A small sound classifier, trained from scratch: arch xception, norm batchnorm.
Rows from block 4 of a small sound classifier, named by matrix and row number. Rows with one number belong to one channel. Each number is 128 + 24 x the weight over its row's rms, rounded and kept within 0 to 255. All counts start at 0.
Before each channel's rows are labels from the 100 clips, of 14848, where the channel reaches its highest value: "band" is the frequency band that holds the peak. Only what is clearly more common there than usual is listed. The data: single notes of 20 synthesised instruments. In brackets: how many of the 100.
# convs1: first pointwise conv (model.blocks.4.convs.1.weight, 128x128x1x1), inputs 0-127
# convs3: second pointwise conv (model.blocks.4.convs.3.weight, 128x128x1x1, transposed), outputs 0-127

band: 4000 to 8000 Hz (71)
convs1.21 [157 160 117 104 135 149 113 163 129 112 104  95 134  94 112 140 134 149 109 138 144 130 158  93  92 133 127 124 114 178 105 146 118 156 142 153 129 127 135 127 146 129 163 149 133 129 120 154 178 138 138 185 131 106 136 126 113  80 110 104 114 146 118 100 143  96 122 148 137 153  98 135 134  86  98 109 143 131 144 142 131 148 143 131 175 149  92  80 130 133 129 127 103 161 130 117  94 146 121  90 140 138 151 134 128  85 134 140  86 102 113 153 133 172 122  97 123 155 145 171 124 111 136 183  74  70  94 133]
convs3.21 [104 171 125 162 158 121 146 129 128 143 183 108 135 124 148 142 139  92 166 154 131 118 158 135  99 114 108 170 130 134 151  62  82 156 130 138 148 138  97 106 149 116 149 148 139  79 173 162 103 141 175 162 170 124 138 142 121 134  83 132 108 152 130 169 157 116  92  63 134 114  94 122 117 149 104 149 142 140 142 137  91 150 133 115 135 137 121 147 100 121 103 126 118 140 157  99 178 115 147 129 114  94 102 130 146 123 142 123 148 115 130 113 125 135 127 110 127 110 138 115 151 123 151 174 126 170 141 131]

band: 0 to 250 Hz (59)
convs1.124 [126 128 110 117  86 135 126 139 121 151 154 118 142 130 126 134 138 132 161 148 116  88 124  76 122 129 145 128 147  94  86 199  82 107 116 124 134 106 136 176  99 110 109 103 147 124 130 167 146 131 123 115 128 169  70 131 170 131 132 119 158 144 111 153 121 179 154 146 113 100 130 124 161 143 117 144 108 130 130 127 109 142 135 138  57 112 134 167 116 125 103 122 109 155 115 158  95 120 167 146 127 158  71 111 149 141 157 105 137  93 122 132  95 117 138  95  98 139 106 137 135 145 106 151 152  89 107 130]
convs3.124 [139 109 171 118 104 140 173 132  75  98 147 151 153  92 125 118  95 151 111 135 113 182 136 108 111 154 140 119 113  59  97  98 147 136 148 113 128 129 126 120  89 121 149  97 112 146 111 104 136 118 111  95 118 132 110 120 127  91 146 166 137 136 128 124 133 173 131 147  98 110 127 159 130 150 153 146 147 127 167 166 132  88 107 104 127 125 135 170 104 137 165 153 148 130 142 138 149 141 116 115 103 143 121  62 162 133 104 114 123 145 116 129  93  99 111  70 139 128 145  89 135  94 155 132 141 110 155 157]

band: 4000 to 8000 Hz (75)
convs1.122 [145 113 105  96 122  76 122 151 135 156 143 141 154 109 117  96 141 163 151 104 111  89 109 142  79 107  99 122 118 129 115 152 113 110 118  91 147 132  97 145 121 102 153 127 140 132 152 146 107 133  97 175 153  63 136 112 108 142 116 134 162 131 180 131 184 118 119 115 102 139 167 163 129 144 123 151  73 110 109 125  77 132 129 139 162 177 126 171 124 155 157 129 115 124 125  91 140 153 117 120 106 117 123 127 105 125 149 115 158 109 128 148 102 102 135 101 142 147 146 159 122 108 101 162 136 144 112  84]
convs3.122 [112 113 122 155 131 105  99 113 158 114 144 144 123 102 147 125 157  77 151 122 112 121 131 117 126 119 122 138 114 144 179 136 116 159 120 143 128  83 123 143 154 120  93 154 139 123 115 152 148 195 145 103 124 139 139 172  95 125 120 114 118 118 138 107 140 181 108 127 106 102 104  98 156 180 161 103 101 118 152 125 142 151 138 128 123 176 141 154 114 122 155 173 110 112 156 182 105 176 123 104 123 128 136 104 123 148 107  82 158 100 109 135 154 120  99 154 114 111 130 115 131 135 113  88  95 127 161 184]

band: 0 to 250 Hz (36)
convs1.111 [134 101 146 147 123 119 127 113 127 118 132 141  93 125 131 133 128 122 101 124 128 143 150 111  93 146 150 158 125 117 105 144  89 129 134 180 116 157 123 115 130 128 204 130 112 131 125 116 106  94 120 102 135 122 102  88 141 155 148 116 132 120 155 127 220 147 129 122 137 135 119 123 146 139 144 165 143 138 148 154 143 104 177 125 149 147 144 105 158 107 129 113 133 120 136 129  78 122 120 127 145 138 131 103 160 140 136 125 254 111 131  86 124 152 130 126 133 141 111 129 110 142 129 142 115  92 155 123]
convs3.111 [143 179 100 131 155 111 132 190 111 139 135 109 137  74 125 117 140 155 101 127 133 125 138 149 166 125 112 139 113 134 100 148  77 114 131  91 123  76 101 127 148 158 149 135 119 100 148 130 132 154 123 114 113 129 179 102 126 137 127 106 133 149 104 130 109 126 148 124 164 136 144 105 119 108 103 138 159 103 121 135 122 140 125 155  95 114 116 151 105 150 144 105 126 181 117 139 138  96 133 136 111 117 105 133 130 122 137 139  23 131 114 132 140 134 140  95 121 139 184 138  79 135 121 103 128  73 112 152]

band: 0 to 250 Hz (49); 250 to 500 Hz (29)
convs1.108 [159  98 147 163 138 166 156  90  89  89 124 149  94 136 103 119 122 150 106 146 132 149 122 169 143 142 115 169 143 135 179 129 115 135 103 131 150 163 125 114 107 182 130 126 113 132 110 134 146 182 138 148  71 136 110 133 130 144 100 138 135 183 127 151 109 123 169 166  94 118 114 114 116 149 192 160 155 113 143 136 145 122 162  94 151 117 137 119 136 139 125 141 107 159 141 127 121  91 140 106 139 137 109 105 141 153 149 114 134 125 130  54  91 123 120 153 142 108 111 124 113 131 155 120 112  92 122 149]
convs3.108 [146 152 152 147 131 101 118 102 145  87 144 107 139 124 141 149 124 124 137 113 150 130 124 110  49 109 109 125 123 119 130 153 109 162 176 135 130 156 113 194 102 100 125 149 134 149 131 112 116 127 149 121 155  88 113 139 129 191 124 128 116 152  85 141 133 154 172 101 129 122 145 139 140 157 148 125 152 141 128 141 163 117 127 112 134 181 132 154 126 142 151 112  91  91 122 161 119 125 156 116 129 156 121 133 184 155 157 141 117 124 148 122  90 128 109 181 143 129 186 132 130 108 134 119 109 150 121  71]

band: 500 to 1000 Hz (46)
convs1.88 [129 141 121 134  98 151 145  99  66 169 139  99 111 141 132 106 118  96 107 131 129 143 140 126 125  82  77 110 131  87 135 114 131 100 119 120  92 122 185 129 101 109 129 172 144 131 181 167 145 123 140 106 178 132 113 143 153 123 134 151 130 142 129 144 154 139 154 130 142 111 154 124 130 171 133 102 104 132  86 142 123 168 157 105 169  97 125 104 126 121  99 142 103 148 121 150 149 141 158 132 117 104 101 134 128 149 138 109 188 139 155 112 130 182 152  92 130 110 139  95 155 127 138 125 175 121  93 135]
convs3.88 [159 116 141 102 119 113 130  90 152 170 151 112 146 157 100 131 125 135 140 162 134 178 138 103 120 115 153 104 122 108 145 114 155 118 139 138 109  99 122 129 109 122 130 124 104 128  66 139 125  93  94 116 123 111  82 104 125 106 109 162 133 137 123 164 163 111  83 100  93  90 136 107 124 125 125 112 115 156 145 120 150 175 117 147 122 137 127 129 182 115 167 169 131 142 142 150 149 134 161 114 112 136 151  99  72 102 105 157 161 188 127 156 117 134 123 134  83 151 128  87 140 174 126 128 155 114 144 116]

band: 2000 to 4000 Hz (50)
convs1.5 [123 152  79 125 131 152 143 143 107 118 127 156 108 109 107 144 115 159 154  99  90 128 165 159 109 142 140 130 173 109 129 139 116 124 132  93 143 153 140 183 110 129 122 115  98 124  97 127  99 117  91 147 107  91 151 159 127  99 134 155 146 119 105 144 152 118 149 135 125 111 120 149 112 131 141 144 135  95 105 117 142 183  91 135 102 114  98 143 127 156 102 101 171 127 145 127 152 132  85 159  94 187 109 108 138 178 127 103  82 137 120 128 102 106 120 183 152 126 168  85 112  99 128 150 123 127 131 161]
convs3.5 [121 127 141 118  95 131 143 131 142 130 129 120 103 133  73 143 145 126 168 107 133 132 170 151 145 100 148  70 140 136 136 109 152 119 110 117 112 127 114 164 148 185  67 115 129  87 124 116  76 145 136 103 131 132 157 114 159 121 108 135  79 165 131 112 131 137 140  68 141 136  86 103 141 134 106 134 129 152 111 159 101 150  94 191 121 136 111 121 126 162  85  90 150 138 109 124 102 144 137 140 120 156 116 120 115 141 146 135 125 140  83 165 136 173 141 118 173 138 101 117 116 153 138 155 126 118 106 135]

band: 500 to 1000 Hz (31)
convs1.6 [122  97 128 122 170 152 117 148 104 139 137 171 125 125 122 140 119 116  97 120 110 151 166 171 107  92 196 139  67  92 133 113 156 146 107 162 125 104 119 104 142  93 140 142 115 148 147 128 128 183 149 125 125 166 124 150 127 124 128 137 177  89 107 124 149 129 149 113 151 163 109  84 103 120 124 116 181 130 117 138 109 140 143 130 145 152 125 144 155 109 147  88 157 159 134 141 127  77 105 148 198 143 111 150 144 102 122 112 107 126 127 132 103 157 123 109 119 163  99 123 122 105 123 119 163 146 133 125]
convs3.6 [175 105 160 115 139 170 135 116  85 137 135 159 133 102 149 131 174 132 177 126 134 171 123 139 110 129  79 176 148 115 137 123 108 139  85 123 138 149  99 123 122 115 132 144 139 158 135 147 129 137 187 134 147 117  98 131 134 102  96 138 116 138 110 119 130 174 178 154 164 100 115 118 132 131 139  92 110 126 137 117 100 106  96 129  80 128 126 143 138 103 119 174  63 136 116 141  88 127 103 103 110 151 112 136 153 152 111 160 119 120 141 142 117  82 149  98 103 123 162 146 119 119  99 116 128 106  95 154]

band: 250 to 500 Hz (31)
convs1.115 [154 145 145 107 152 127 114 139 109 149 134 146 150 120 147 100 134 131 118 140 116 135  92  80 103  98 128 122 143 111 133 142 155 159  73 131 109 102 160 162 101 110 115 128 117 129 123 143 141 153  80 117 162 137 167 140 130 112 162 133 160 159 126 117 163 109 138 143 138 132 159 151 138 154 127 163 123 104  76 116 111 121 136 171 135 130 129 105 107 121 161 106  83 152  60 143 163 122  75 114 147 101  62 113 121  73 148 133 124  98 102 158 132 138 123 154 151 141 133 147 127 153 107 161 100 150 124 135]
convs3.115 [159 171 111 140 109 120 133 130 123 111 120 162 152 168 120 176 107 126  89 164 145 136 143 175 120 175 123 126 120 154 120 151 111 145 117 159 152 126 103 133 159 140 144 125 141 135 149 100 133 108 167 137 136 126 146 109 172 136 171  41 138 106 108 112 163  96 140 149 103 115 152 124 148 139 103  82 117 108 110 109 117 107 102 120 115 105 171 163 144 133 115  94 125 157  93 129 115 140 135 111 119 126 101 120 112 114 157 135 121 127 190 123 159 163 102 137 102 132 119 152 127 144 108 163 123 119 139  78]

band: 250 to 500 Hz (41)
convs1.116 [170 154 110 149 144 162 134 118 119 137 163 161 113 105 137 122  98 143 134 144 146 149 160 150  92 115 133 119 119 130 155 118 137 102  83 193 106 164  90 123 121 128 125 115  63 118 100 130 143 175 140 161 157 115 148 111 105 135 129 115 178 100 134  96 108  91 160 137 111 160 118 165 101  91 117 145 111 144  94 109 147 122 127 143 122 141  91 128 111 128 155 170 111 108 123 104 171 110 105 156 108 170  97 130 156 133 136 149 117 169 132 124 123 133 124 101 141 128 148 152 109  85 171 159 143 126 126 137]
convs3.116 [114 120 137 137 129 141 164 139 135 103 132 153 119 162 130 116 135 120 127 134 133 172 122 190 141 121  89 131  88 123 166 150 137 102 141 158 129  86 109 119  81 112 127 132 129 136 129 139 155 182 111  98  93 112 120 143  94 128 144 178  82 121 127  95 137  71 123 160 156  90 120 127  98 171 125 127 104 128 152 152 108 136 132 137 165 131 134 148 117 119 133  99 127 171 114 127  62 158 151  92 111 125 102 134 135 187 104 110 103 122 125 170 132 147 133 112 124  98 110 137 147 111 150 155  90 142 133 131]

band: 2000 to 4000 Hz (53)
convs1.79 [114 114 141 130 145 124 143 129 120 160 105 147  87 113 121 119 138 123 125 108  89 109 146 138 138 147 102 114 128 161 138 112 139 121 145 197 161 165 133 151 109 119 126 149 110  95 110 146 129 149 192 177  69 157 101 163 127 156 153 143 145 140  96 154  96 120  93 100 123 137 129 148 146 100  93 143 162 104 131 154 113 115 118 104 116 148 118 128  81 110 115 107 137 112 145 122 112 146 123 134 148 108 168 105 105 176 144 135 103 176 135  89 139 170  87 122 162 118 179 118 112 142 159 132 136 107 130 124]
convs3.79 [105 145 141 162  77  77 113 122 143 133 152 123 103 129 165 180 101 124 141 149 134 137 136 107 115 127 150 113 129 154 146 132 115 104 115 110 125 141 109 111 161 124 133 120 100 137 113  90 122 161 147 182 128 121 120 128 181 103 101 147 122 157 142 128 134 167 119  82 128  71 146 112 137  91  94 135 112  83 154 155 133 103 181 144  91 147 120 115 148 118 121 131 145  95 132 173 109 126 157 125  87 115  89 118 127 113 114 172 114 159 167 129 110 154 135 142  91 127 131 157 114 167 146 122 163 129 150 138]

band: 4000 to 8000 Hz (93)
convs1.93 [155 131 137 130 128 119 129 113 146 127  80 145 138 112 127 135  94 142 138  95 110 111 117 133 138 158 113 119 134 126 119 121 120 167 183 115 119 154 109 107 129  85 160  68 101 125  94 145 122 149 147 151 153  90 159 107 110 119 144 100 120 143 153 133 105 141 110 113 146 107 103 129 109 137 145  58 116 110 190 156 104 148 146 109 145 104 111 150 116 113 145 134  88 155 170 134 108 116  82 134 132 110 150 118  99 105 115 119  47 130 161 150 121 145 118 130  94  86  92 119 162 133 140 133 150 109 115 130]
convs3.93 [147 150  89 135 157 130 151 100 181 123 106 137 146 126 146 145 154 120 111 136 114 112 136 110 184 155 147 106 125 123 140  90 107 131 122 150 104 140 108 118 151 124 137 127  94 113 119 155 133 137 121 140 143 120 144 145  83 144  91 135 134 140  78 165 153  93  86 179 116 133 104 126  92 139 142 148 169 111 134 120 112 155  64 152 121 115 120 187  96 129 165 149 137  99 126 114 164 114 143 115 107 144 132 132 119 148 109 117 217 142 108 139 122 126 132 127  96 115  97 131 118 154  92  98 125 124  94 129]

band: 1000 to 2000 Hz (83)
convs1.95 [151 136 112 142 127 143 129 117 144  89 134  94 140 135  81 148 134 142 151 175 120 123 149 124 107 118 189 134 148 105 111 113 141  81 147 151 126 120 144 118 157 153 136 115 137 102 110 152 120 155  88 132 149 116 171 136 150 126 112  97 146 120 155 106 164 110 156 129 117  69  76 128 133 155  78 104 175 157  82 107 122 140 141 111 105  82 138 118 147 158 123 114 150  95 118 118 145 105 121  89  98 157 163 119 103 110 108 153 143 127 126 121  90 121 136 101 116 145  86 122 155 112 117 159 170 142 158 133]
convs3.95 [116  88 157 136  86 109 146  72 145 121  90 121 151 118 132  88 125 156 124 131 129 130  90 131 107 154 160 130 110 144 156 113 124 131 134 127 119 130 118 125  88 137 124 105  94 100 105 101 103  97 112 110 181 132  92 169 127 159 123 136 105 107  60 125  78 150 110  99 128 114 107 159 124 136 124 169  88  93 161 140 161 169 123 139 129 134 101 150 129 114  84 154 135 113 101 137 105 126 154 134 108 140 164 126 102 129 160 104 132 168 112 156 162 143 143 136 148 125 155 111 155 138 125 162 171 121 130 149]

band: 1000 to 2000 Hz (40)
convs1.113 [135 142 146 152 111 123  79 109 129  97  83 138 130 138 128 134 125 117 146 133 108 124  89 158 122 127  96 140  88 146 126 166 138  88  79 164 174 120 145 133 127 121 133 133 152 135 134 116 119 113  82 143 114 136 103 131 163 124 136 151 142  98 126 153 104 136 129 138 166 115 113 139 166  78 116 120  63 105 118 125 120 135 170 105 152 167 118 153 137 117 122 125 114  76 149 115 146 192 133 134 143 160 145 109  96 113 168  79 104 153 112 163 137 134 134 158 111 135 169 136  92 119 159 136 153 120 137  96]
convs3.113 [108 103 127 100 133 130 172 146 146 161 149 122 124 127  97 111 140 147 127 115  76 128 109 172 119 139 124 166 120 156 156 138 143 122 143  64 140 154 125 100 146 125 138 112 126 159 109 152 183 149 119 134  96 128 128 109 165 151 113 137  74  76 125 125 115 107 175 141 154 126 116 106  93 130 126 111 121 180 125 132 109  92 131  99 134 109  81 105 142 101 151 139 143 144  93 107 125 141 145 169 120 150 132 165 127 130 134 185 143 164 138 138 124 133 106 118  95 124 121 184 146 166 125 132 161 134 127  99]

band: 500 to 1000 Hz (35)
convs1.126 [142 118 132  79 126 150 149 112  96 218 151 162 129 133 140 144 113 142 107 102 125 141  96  93 113 106 144 113 109 116 141 126 129 102 126 131 128 128 143 164 132 170 149 145 121 165  96 139 164 138 158 158 110 128 136 143 131 112 125  88 114 109 133 110 129 141 165  82 124  74 104 134 156  90 121 113  99  58  94 128 150  87 118 148 133 109 134  91 111 114 118 173 119 117  98 110 101  76 110 110 107 162 109 136 110 139 123 132 129 138 141 129 125 154 126 131 171 112 117 147 146 149 143  83 133 145 122 128]
convs3.126 [167 103  91 147 114 132 151  71 134 150 124 134  82 102  93 120 129 148 140 159 115 124 124 156  97 125 131 129 157 118 171 135 152 157 116 118  94 166 140 114 116 154  99 138 136 157 121 163 139 105 127 121 112 150 116 164 121  95 158 123 139 135 101 134 132 113 153 143 128 139 149 178 133 147 127 147 130 163 165 127 118 139 133 145 118 139 104 175 108 137 140  97 125  93 133 138 180  99 153 194 124 108 134  92 143 117 152 132 162  98  90 124  89  90 157 132 130 151 118 119 175 151  94 148 140 104  81 137]

band: 4000 to 8000 Hz (70)
convs1.81 [163 123  75 136 111 154 103 102 153 123 133 116 153 134 185 139 105 121 127 116 136 173  97  87 156 141 185 154 105 136 134 143 110 145 142 123 163 141 141 135 127 145 114 118 117 145 154 118 129 178 159 147 171 136 151 116 135 155 140 141 155 136 180 147 132 102 135 107 150 145 109 145 106 105 185 148  99 131  82 144 125 135 136 131 135 128 113 168 153 170 132 103 125 152 139 157  96 136 140 135 167  91 116  96 130 134 123 114 133 122 147  88 126 139 131 125 154 120 189 134  99 122 122 107  89 163 153  90]
convs3.81 [129 140 137 146 136 126 126 116 147  77 137 120 135 104 140 147 132 127 129 147 107 116 151 104 112 164 113 158 130 101 156 140 112 176 159 120 134 117 145 127 101 137 125 124 141 163 186 154 107 159 121 140 114 112 158 116 140 198 105 141  94 130 118 169  78 124  86 100 135 150 152 102 111 102 128 133 137 124 142 124 134 165 131 131 149 127  62 136 114 126 132 114 166 143 129 204 152 141 146 154 131 156  98 148 154 157 148  79 105  95 101 138 134 142 149  99 145  97 125 118 135 143 129 133 109 162  78 119]

band: 4000 to 8000 Hz (50)
convs1.110 [147 137 122  89 148 115 139  96  99 132 163 176  90 137 150 145 153 126 160 113 118 160 162 127  94 111 155 142 145 147 103 138  79 130 113 116 136 116 133 130 123 129  87 132 143 109 137 133 157 179 121 111 141 153 159 117 124 152 107 118 121 167 144 107 148 177 127 139 124 116 103 126 117 168 187 141 148 120 140 117 151 132 169 122 116 143 108 101 150 119 167 129 143 101 125 125 109 123 171 172  93 140 137  96 103 157 102 136 101 109 122 120 144 123 130 115 184 128 164 137  70  99 119 101 156  96 128  77]
convs3.110 [ 77 109 152 154 143 136  88 153 128  96 160 109 107 108 179 114 138 149 185 115  91 168 156 141 123 127 155 117 145 153 133 135 125 159 158 104 103 113 152 158 141 100  98 120 122 109 109 106 169 147 142 160 128 170 172 128 104  99 138 142 128 138 138 132 120 137 145 167 156  99 153 123 159 102 135 118 100 105  98 151 117 124 112 118 127 131 140  95  94 110 157 129 105 166 159 149 130 178 151 165 152 120 116 133 142 171 169 156 124 148  78 118 114 149 145 108 129 109 145 109 143 159 118 150 108 148 126 106]